{"arch": "densenet", "model": "audio embedding model", "dataset": "single English command words and digits, spoken by a formant synthesiser in many voices", "train_examples": 78125, "gain_aug_db": 10, "n_mels": 64, "hop_length": 160, "input": "log_mel", "spec_augment": false, "win_length": 512, "targets": ["voice"], "num_classes": 4, "embedding_dim": 64, "norm": "groupnorm", "activation": "relu", "weight_standardization": false, "depths": [10, 10, 10], "kernel_size": 3, "stem": "deep", "growth_rate": 32, "am_softmax_margin": 0.2, "am_softmax_scale": 30, "init": "trunc_normal_002", "optimizer": "normuon", "muon_scale": "match_rms_adamw", "lr": 0.0033, "momentum": 0.9, "nesterov": true, "orthogonalizer": "newton_schulz_5", "adamw_lr_other_params": 0.00086, "grad_clip": 3.0, "ema_decay": 0.995, "steps": 3700, "batch_size": 64, "epochs": 3.0, "lr_schedule": "linear", "final_lr_fraction": 0, "warmup_steps": 180, "weight_decay": 0.2, "adamw_weight_decay_other_params": 0}
Rows from block 14 of a small audio embedding model, named by matrix and row number. Rows with one number belong to one channel. Each number is 128 + 24 x the weight over its row's rms, rounded and kept within 0 to 255. All counts start at 0. Numbers have three digits each.
After each channel's rows are labels from the 100 clips, of 14976, where the channel reaches its highest value: "strongest on" is what is common among them. Only what is clearly more common there than usual is listed. The data: single English command words and digits, spoken by a formant synthesiser in many voices.
# conv1: bottleneck pointwise conv (model.blocks.15.conv1.weight, 128x336x1x1), inputs 0-111
# conv2: growth 3x3 conv (model.blocks.15.conv2.weight, 32x128x3x3, transposed, each kernel summed), outputs 0-31

conv1.83:112123120143101119107152107094141125112110149147144127146114089147104159090133183144142113133110142146150133125097148114146084088147097150089108115108151142091126126107108138123116137138121149090116169127135113107117161132143110099135173124110118090072110128111153115112123098103113114132087106080085129093128144137133161142115113135113
conv2.83:134118110146119125121145162144116131150193137130098112134140130127136149159186172118099092105139
strongest on: whispered

conv1.20:148095097130156142138096143145179111152134163248232132157115131093152136163126148101111140111111115125173124121096148126112107127112102117137111111086102162113113066120135136141110128100121211126115125106166103112116115125119088108100149084124108136130113221137114147141220139148138087111099164146177148106115130110142128119166128131091
conv2.20:130162119113142125142143147128175125141119134125147112192137093108130167106154150094115161155098
strongest on: voice: child-like voice; intonation: rise then fall; /oʊ/

conv1.55:128147093131150136129133142147146139127105101174114144111124153122151100169090158089143101118096127122096050125107169146115130120133127128106119141143122152098142107115114142104172105105121186139099151153162140134120115135170146123167132127125122139138134126117159103091178132111147108095137115151136141140106160115111180105110115135078
conv2.55:144141125109121150160122154138155134137176117115151136190155095170135117165157148121125151143115
strongest on: voice: child-like voice; intonation: rise then fall; white noise

conv1.114:098157110084099098118136112131169126148138099121121110135080106107165109168101118106165141146136093093126143136126132116113086137123133151130148153113141119122121141100096122123135129126121122099113139161167169109073151091120119131136128102143177104116112141135120116153136137144146089144101090126110143155095161154122168127146137122122
conv2.114:099108116118127161149107112119107157081114141118092178087122152132136141106113146141102139134081
strongest on: intonation: falling

conv1.8:222140125102113148173087101117158096090090166173103141151130126181119107075167114129126114169139120100112116158110167133105104146155118131137134143139125087158146132127128153159128106132147131127089132110133106139129132146125142115171107114132160141112117128086127145130111149160134128120121136163180160145193156122110138152177151142124
conv2.8:151131103122135150116148081150106139149160111142090136163127171136137099157128143119120142187107
strongest on: voice: child-like voice; intonation: rise then fall

conv1.25:102112116111117097174080110107142135078114105147161118133105135118143134134134163160135103139116120104130097103107105102130118140124140119143155085127076155114122156126159136129144138104121128166078108161115092154096149161128096155106135152170100118102123094156187091130166127100073118148152093122172132113115160147123100114130124106131
conv2.25:141116107162097134094153112123154120095148147090108107170165102114149169127141119137100138131091
strongest on: intonation: rise then fall; voice: high voice

conv1.50:143081161179125106137102127094141110117146136065163159157146104134144101087118080095141153192179129123110121111120145109139114124126152160104153107122165143137111121124143164171147148156130164159109116154108126130180160139099166166149125149150089138200148124138125093178096145171139169166133162153104124153112136167142173133085113138148
conv2.50:119125125100120109171113118088136116130143187186087157112125132096151136123117130154131129102124
strongest on: voice: low voice; intonation: falling

conv1.23:127188128151154117136120150135098163111109093169165106122168098111140152176117133122112148143117105132142119129119111107166094127106114111133150129100157125132138105159164125146172103119090149133111124085189108131129148131182140123126116116145136069086125149122106105108135103070138143115120082095192106128124118127141053138110140129145
conv2.23:144145126123120091089127136118174123108105162105165103130177145123135085101099099111117105135124
strongest on: voice: child-like voice; intonation: rising

conv1.96:156128083099100103153165118080128087138134119140197086123145187091148107088136161121082115121121100138143156123113118075110101137135170118180148153155143153105079140121125157133132128146116150169168155083157113130126128138104136082147119153154094099109127122125148133090126094154108111104099108121113175118126118174125130151124137152102
conv2.96:115124105160115171156099087096127110124103162156120128114154162145113115113109117164134135089097
strongest on: voice: deep voice

conv1.102:140094096120140086111173153088178130106128136096149125152106116159208091124092088132155126123125139097165152103121091134121106130122112141120127144113119096134121166095158146131148171165116137143116130146067150117080163147144168128140145185101091149101127103088135144138097154096167167158162122151138089158098135128146125102121125106170
conv2.102:103093138159130109139137108122140143087085147127172166117131137160128140119104167152150113085109
strongest on: intonation: rising; voice: low voice; white noise

conv1.22:122096133178098119167132144171173110125107137185083158102128098162128075151132155111074085125086137125114131125118128157121106154121152149116146137139129178116135162131131120095100157125142172139111145117106124143145149103105140131124117141155153102136154115203143168119132106124104143130141155152133109045121105141108146107166145131093
conv2.22:120100061131149130134131126135131125139135107114124126180127102098086147130139181113111122163106
strongest on: white noise; whispered

conv1.6:116111108131131174128140122105130134119147099106154120162137102134175179096118182118122103117110130128131095099114144103118128110096126124113114109110120146126097179120116178115150082160123093119124170159135132154064123130167106143127117184110139161149128124090114120138153155175142162148150142134080115123106133156132131124145111118090
conv2.6:150149149125104141138093140148136138103148149129083145099144085145117127174184099140111103131132
strongest on: voice: high voice

conv1.3:099148112120128131110114112141113116094119122130073128147177161096127154120120179142109126125121138134085150125126139101132134122132130116120137124137152143128166116135118130133126123139101103131182144151098142116091159147164121143103121087102126063160122119100126141136127124151140125185178189166158132136166125153117092149149105143149
conv2.3:134162101115136148114131151139113116127066161175130132089144141107094101128134176113119130135104
strongest on: whispered

conv1.81:166084106140122091155163160165123125139137166142127135145149124146111133125125107110129116155122152131106127144141160137125147111118139114145098110113131129110142160158175138168128138137074131125141138141109111100079111122135128085183133109107104122149116168157152141145160123100128088129136141116141126109086146121180113177191124135128
conv2.81:140118122120105127091120133138087128090137132150151125101100143133114107100087114066141178120123
strongest on: intonation: rise then fall; voice: child-like voice; /oʊ/; /u/

conv1.37:112116099181158133115127116122145133069104102154128125168101080073140154159169135139185139140118142140130186125115141136117089124098139115137158083132093147138092117179102186102120115125121131116131132162164110140123143128138146110118162114104093113147116191187093126089131130159156120118124061127153122118118079117132120130164151124114
conv2.37:140158127129118122106119097119151093127082113118137100079139137093103121137109091149177114095119
strongest on: intonation: rise then fall; voice: high voice

conv1.70:116118148135076140121135090145101164155128147137110131123113141085086109132115109132092130156117160149184135117112128161102110125131169151154124120123133113121166141160190121183106149147096138132134116133159152124101127114115109103149148164117101107122132116139151162133194087119117131133111178113134109132109158153133130130067114122147
conv2.70:154093121150180134100119149115132165133160139132149119152152111108112166157104111078104109135127
strongest on: voice: child-like voice

conv1.9:120133154119154161157122095162137083141108126137111087108128178128146104132123111091125140137130139151166088127162152155102127126102149117151121096120134069153157113148119127183140132128108147121105172116120074141107116142114076097125143124107115180113151115140092098122091126120132114115108146152080129124181162155115186150138126163080
conv2.9:133097086130133078138154121149111136122097156160130153159154115081098128105148141137130086113126
strongest on: /ɔ/

conv1.79:100129155154125117139083132121122126119100107086186132106147154084132157108122146109089111134105138154116090162135173105124092162162101070132129140128147115132152096159156133148132150150093125135101123163152180116165095130118145138110112102114080100166122144152131181147147117107078110105138123113122120108168111148117174142142141160140
conv2.79:119123089123102100194112108100130114144088141163090151128104143117151121101120111139148124106106
strongest on: voice: low voice; intonation: falling

conv1.57:134147166114164136131138149097140083160166168132147153131145095129135143150153153117135102135167120137085154072117147161115130171117105114145143156142181158131120168118174097137118106053158125149164135094100146126133127159117125100153156148088134142158113124128145128129098180103148130130128130098140096127147140157141122157141118108127
conv2.57:127143129167152095158138117138125135125113154153082166088129135133124124146162092075123106106109
strongest on: voice: low voice; intonation: falling

conv1.14:109159135115106120119122160113148142125143147124124133168129119141124128116140126107140124180165134089113190104116127122117132124098115121161127132154103138107094130116135168110102123181142136127075115101162130153124107119092119140134119137099113128110111111156123123138094099156160142180088136108099161173102118125149122140103147143090
conv2.14:142171138152109123090133096135105152162184112153113126127123131144169126137121112182119149114108
strongest on: intonation: rise then fall; pink noise

conv1.7:138117129136096145133098139107161121115131133114126100125136132124142124096140148115136134165125144134186122139133108158133108076133138121143123084100149091150182156132173125124134126152103148137120151152109146135071142087107142172147159162109150126120128103078169114127129113094093086148179145169097109166109199158111078163129127128161
conv2.7:123156071112116135131119167134110148132135120105172142117173117131130088136116125169163131158098
strongest on: voice: low voice; intonation: falling

conv1.88:109142115164136133129151121138133187104163063142136149147155166097128125121149152131142189090155116177082107121134121124137208109132154118126101142105147152113110135137132137085082130153122123138130134160102146124096103126097110116136169125107106094159139113153136156130126164137078115080133122102112151137125104063121106152138097133168
conv2.88:097128127122100139130101131116120139150063073108106114094144156146109122109154148090124115109108
strongest on: voice: high voice

conv1.47:091135115159097111130169175137140093099111132101095125136129103150142134133169112116136152110152109119132136107145138150126099118140103134138107152127181143168120093130167136107120094090119177089102148136063105096155105110108114130109121166153098145137125151112133100108134118124106156175127090143107158173123155105110083093160104094125
conv2.47:156141148093169124108110149132142142122094148141135109125106111075127146139088103094117166090139
strongest on: white noise; /u/

conv1.108:103162135137098147168107083149139128131133076129139134131140119103134188165135141110155114114131134131112141103102136082134133111144104113124142094190115138122129120128119171077128077132139102145176134173096113121131124142184126090126113108168080116147118162173156137103142102123131155084122139089183128118085147111118085112093139145127
conv2.108:133128156148131158137144075126190105137102121135128098099153123095131124125134108183145106117118
strongest on: intonation: rising

conv1.59:138119125104132173127143083123142107186170132125130129117088101152125158105107106155121067148153162120142121121148126147134128159151138120134120134114119116122078140099080146126125153107171142106171186147113110143139121123100127146141138102118106136153106107124110150084115121121139163126108149117167169139103123129135147133114094154143
conv2.59:125112133128146142122142160143092130144190149083118149110138122130158162164167169120144119116140
strongest on: voice: deep voice; white noise

conv1.26:100172096137136165150122122130104158127095144118124142138155121154129185094118101125099133179126099133060093149135134104124115178122106096124185154143144119129178117125158117108133129160131113128158112143121071151204115126158056123179117137136113147158140160141143117112105152141179139138145126169103126115147157074102106094144120080125
conv2.26:140144131104165122120179152126150151178132094117069134106093106114139135123136104144155129125142
strongest on: voice: deep voice; /p/

conv1.16:095141116136166121110133114125105168074132147128120145124142121118103139103158130142100162126156119126171107129146100129165148134163121142149168154111158126144172135124218121117114079116112107157077098094150143171105122125083131116142102127132157105111114137091137139127120131108111170143110171157126139097175136155129125134131133111118
conv2.16:141157097123145126111160139174138180119139077114133122164122109148097142143147159097115132156124
strongest on: voice: child-like voice; intonation: rise then fall; /oʊ/

conv1.74:075193149151110156105118149140100154156187135150158162081135216093102119105122137158135120122159127162125128178136090166146154149177169114095101206111075130121159066108108133093133169116095131186105164161119121110148102106143136128142084117135124102173099124136111119153161148131091087157142132131130090108140113101129049174129108130134
conv2.74:113106134143111141126112155095116127151106103105101157104155171119170141090102132112170120091110
strongest on: whispered

conv1.42:162128126142122156153132135119092092172138114157102139194080154097137156087149162102111133082092122111118092133144132136122181107145157134120130174129145154139147126125109169112175150107101100143130137123130095130083128088130116122099124114116151151136110108133166146097160205118149120148096111145092151145140125141144121112100150106130
conv2.42:169146155095105131105139119118122139132099118119140116116111178151113159184124136100140100175127
strongest on: voice: high voice; /u/; word: two

conv1.113:067134155128119103159138122072182162097092132138113099128142174135070103121144170144122119142146140217145147135140132117106141137129121147173109130168105136139144123156127089113129146111146150096073145117122115129125135119129121095129147107118153123120121137143129127143118112089146139162112080150128109211125164165106126118136127145126
conv2.113:102138124150142083152134123155097156092077123159144094148113150128126113160124083114113115134148
strongest on: voice: deep voice; white noise; pink noise

conv1.53:133119095149148103090138166129202100078131115171164135117154132144123087119110106161051123112193122104080145136140115108139156108125102103098133103103170116173146096074123154168140152120087120120097114123105129089099153127127067128088148135115172156110102082137100104109121112124096109163109116148114150133116116118127163154114124134109
conv2.53:143097104137134133138138143145150129104188130115148147125179125135111161162168178140119151129140
strongest on: whispered

conv1.38:089133108141126157113128126120103076112138105137111139141139116126119104115115137126139165151154110090110118107151085181136143122120140160113144088102147117146125158124115110149138128130152123190114163151168161143099105113121189166150121157146207137126127159164111097190109130194122093130136180127160127112127100126149147119104125124135
conv2.38:114102154117113145166105128144104156143160186157107165123125090116127128124111125106128175153122
strongest on: intonation: falling

conv1.2:115147140120145135143138117174190106056140123126160128132121140115088138126127124159145142153141137125140171157151135141125110137177152149147131102120188142111144113129114137158127112124091159144082123112168132148090131144123117127144129164123088123131129176120127168118117165175111123138115112108215176090136139141185132170132154127107
conv2.2:137148128104148120093123124098148120072115182122146142114126115105113143077082117101125146126113
strongest on: voice: child-like voice; intonation: rise then fall

conv1.111:118135129141162135189195118126112119167143103147117133111138178139140154201109088119090159134123129173105118151130100146149105129144159123147151123172094159114108137108103165140115143107111143139078143110116135124127062165130104140119128096128093098140123159131116148148125136160087116103162088154121084103114087105083093127148117089133
conv2.111:132131110126128094106099104115176104101090123103156083115141158129118148125125066140143112134138
strongest on: intonation: rising; white noise

conv1.112:138174134109117137143174140147149109112150186140102132115123099118128154191131107117131097080131120103110068135122115106113119090135137143128124119211116122107148109102119179141128171136156195131118096122169131150114131127103097104137141138136152127171104166119121136133140140158133102098122139105148160117125131153130093148157158147112
conv2.112:150099103145132155122145090130178105127142150121160098103135108117108156078100102141125097126105
strongest on: voice: child-like voice; intonation: rise then fall

conv1.71:114109153124179148136108119120109145162071166092143121132137089153136072103166086109120138101124163136151118123092140154133100102110120126136125051103132111087123121139134126135150139146113129129086119151150160140122147118143117111149142126135102116151119140141152147129221113128181149124153113151086152157140196143104115141134155130203
conv2.71:139116165136141114161167152157119165140156123143171166143111114107105141119149108110155169147150
strongest on: voice: child-like voice

conv1.49:053131125104128108103126107115107137104152110159165135127155132137138140174133142089159128158122136116100141133104126136097139136092139124129127118125131110142094145151106171122132133082122145134174130126105101127100127140096120104134145132131144120116166189157141118082115146139132140168098122116159158155089174111198099162122167114104
conv2.49:122112138135124163138156142124127118135219157102116134153147139135132139140156157118104085121129
strongest on: voice: child-like voice; intonation: rise then fall

conv1.52:137151108138064122147138142082128129146116139133193121139097140114114139155108184126110118119126121104153108098143134137146129140090140120167132123120102139162190101132134100154136102107115149125088110107137094119132152144137132118081131122116108109127149138124160129112115124111114103143125138128146166135118124149160206132119120141106
conv2.52:134123148106131087162157122141147144167119115092115100125086144136105149150152122144161080158115
strongest on: voice: deep voice; intonation: falling; pink noise; white noise

conv1.11:122111116144149155138120128160094080182139126153137159109135161111099126136083112069133167156135191133117118116147097159131125119141159123128107111146133175153168153141155109150107138125115178120205139141116157109082112126132065163122150114124139162115076113130159116165125100096124151103152155147104142100140086122100146152102132124133
conv2.11:132106133111145126116125112114102160114115177169093126140110131122151101101098089098130123178096
strongest on: whispered; /ɝ/

conv1.68:111153106123139146111124157139080121100130110108108131146142126131155156148146131203122118150128132135114125148112122147122161177170140120140121109117102110145142157137092130139077126085133115158109131128108135116140123142119129146139146102143162158157119127123146108203104173131112125156125153121160123133114137104133144192180163153099
conv2.68:106109108097128061141098111124121117126119130182104147157143141126168156137105089117114125118144
strongest on: mains hum; reverberation

conv1.91:094124101119131123104119146083118115160139133136137126169102130163101124089140139135115141191120137152148149106107092138118164173157155147128138085136109145129141140190102125075121122154161110121111178154189120138130137145143115139174102140174123161152141169137103122091146147104111133167114127154186136112123107174139090154157113129145
conv2.91:104152086104114125139131144139126097138108203138095126101146145104171137163132124128127148116141
strongest on: whispered

conv1.98:138104130106160082140148172164090116138094088051122141118105154062126132129133153112161125098158138110131170129119100116147162121110121098157105164185097150140144130139153195080121114142158117146124099101169125127118088110192142143177128148072130089122109113109102109124119168139137135066143119147083162128132127107149107118136104129149
conv2.98:149159107157129176132131147109154136166138103117112141120126133089119111119071139152113178149121
strongest on: intonation: rise then fall; voice: high voice; pink noise

conv1.100:111127133122089093160109107068108141092165102167129117138120110098119132114120103132120154154120131073127120115140094131124116151133146101075140135127083092125114106098117118140117169128121131144166182127138094140117146108132136129131134147106118140155138136108133124110109151157146091122146138097137135108134100178167113165125169119102
conv2.100:122138141163099133140094132144186109151168139074126121155112107120120144149115144128153124110085
strongest on: intonation: rise then fall; white noise

conv1.99:156073135159172139104102123187110158178170154090100142128151134090142078151127165143151139118124130127167157135139114160142150164127116113140129142068123105125163078131147107170152125119088099161121134128142139121106119116181163166169092124124136121145116104131112142142110139086141098140156145157124109144063117098107135094079133110128
conv2.99:147144147150118092120114101146158156144160149102167181154141110103118124141121147180145115116118
strongest on: voice: low voice; intonation: falling

conv1.86:154148128119135136125124041114153095099119180137158150145144155156129160164126110108111163138134100177073115144130134143113112125119118086104114122128107072147105113156155120142118161144114183088081139122112139120114184125079148095138131124154139151108086100103150093116175138124074135084145132127102132111154168128091136156141112119131
conv2.86:118090117126151159126140157132142136128130122115124135205157135136138147131170188112110142127113
strongest on: voice: child-like voice; white noise

conv1.120:149164115150146154137152145108099123157123096177142105132099140138148157127137106104168122115127126106169142095061128109095135093093114153155112120196123143128083104129108179126148101123118152106108098147104126126124098132162122102154145169125172113108136169172120174148125145187097091102080119117111203137153161123143139098172114119119
conv2.120:148137093130117175139119078153136090123144099158145106108158160144127116125096108170148114133111
strongest on: voice: high voice

conv1.64:157088107138146096118099130134118133104091172125112124137125086133136159096127142169160132113134127134113116122135126142142161118132121139152132139142109137124139158134171145097130110112092126166135066140103147143087146156132140126107127108105155167129140171116132113119150138177110110139143102109141129150115153127136112134134112138118
conv2.64:144149120148106104115144174164114134139165124138140134111110117155124101140124142044110113138122
strongest on: intonation: rise then fall; voice: child-like voice; /oʊ/

conv1.73:181121167152136141120222193138105111146127115134113109128120077091120156131137090120138146097107137117144150086139113143099106107141136160170159119121109145135132122109130129109126143169094164150103119136126108155112103152103119143138123125066124142136154176124129137122117137142094135114149117126129124159109099125105102147111159167159
conv2.73:146108137124076089140116141120132157116161114125142122110107086141130101119141141066120172153130
strongest on: intonation: rise then fall; voice: child-like voice

conv1.51:112152123139143116101134168137112184128114165087127107102148131147118139148129095135109120130127162117102101191143138150115177121133103100091133073155099095135178100158170145100107150148168055137147097144118110123104123118131087099181144129144113150158107117148112108224134181144157138149144109146084109137112124132155126178142187189151
conv2.51:123118108114138100139108116141113082123148114197127187101134134112150146099122114098123121106109
strongest on: mains hum; reverberation; clipping

conv1.30:135146133132166120118087141151150155110140137092160135088128156113157114179117152153110129143132097144143140135123088135146122155112117129161123147051145119128134169120131139101133104129155136108202123169085127153076126134126147099154132141098119133181144113128180130134156132086176088135105120121121109132157175151132107141159135134133
conv2.30:097171122141171125104160146174113119152113110141095132151129143124119133124159164106118105077122
strongest on: whispered

conv1.101:171151099175123137176104144150087148181134147102156104146173142116137104161114156086130120102109131106098109111111176131139097124132144130155142132141152108172078124137117138109120158054141110144146172139113127152124128164136091148138132115140152126109102126139125149164160115135105111099109131100163177112133167170174142131133129088131
conv2.101:136130122137125120136100064128126126116155127165111110112143143146123139097115107157127115191076
strongest on: intonation: rise then fall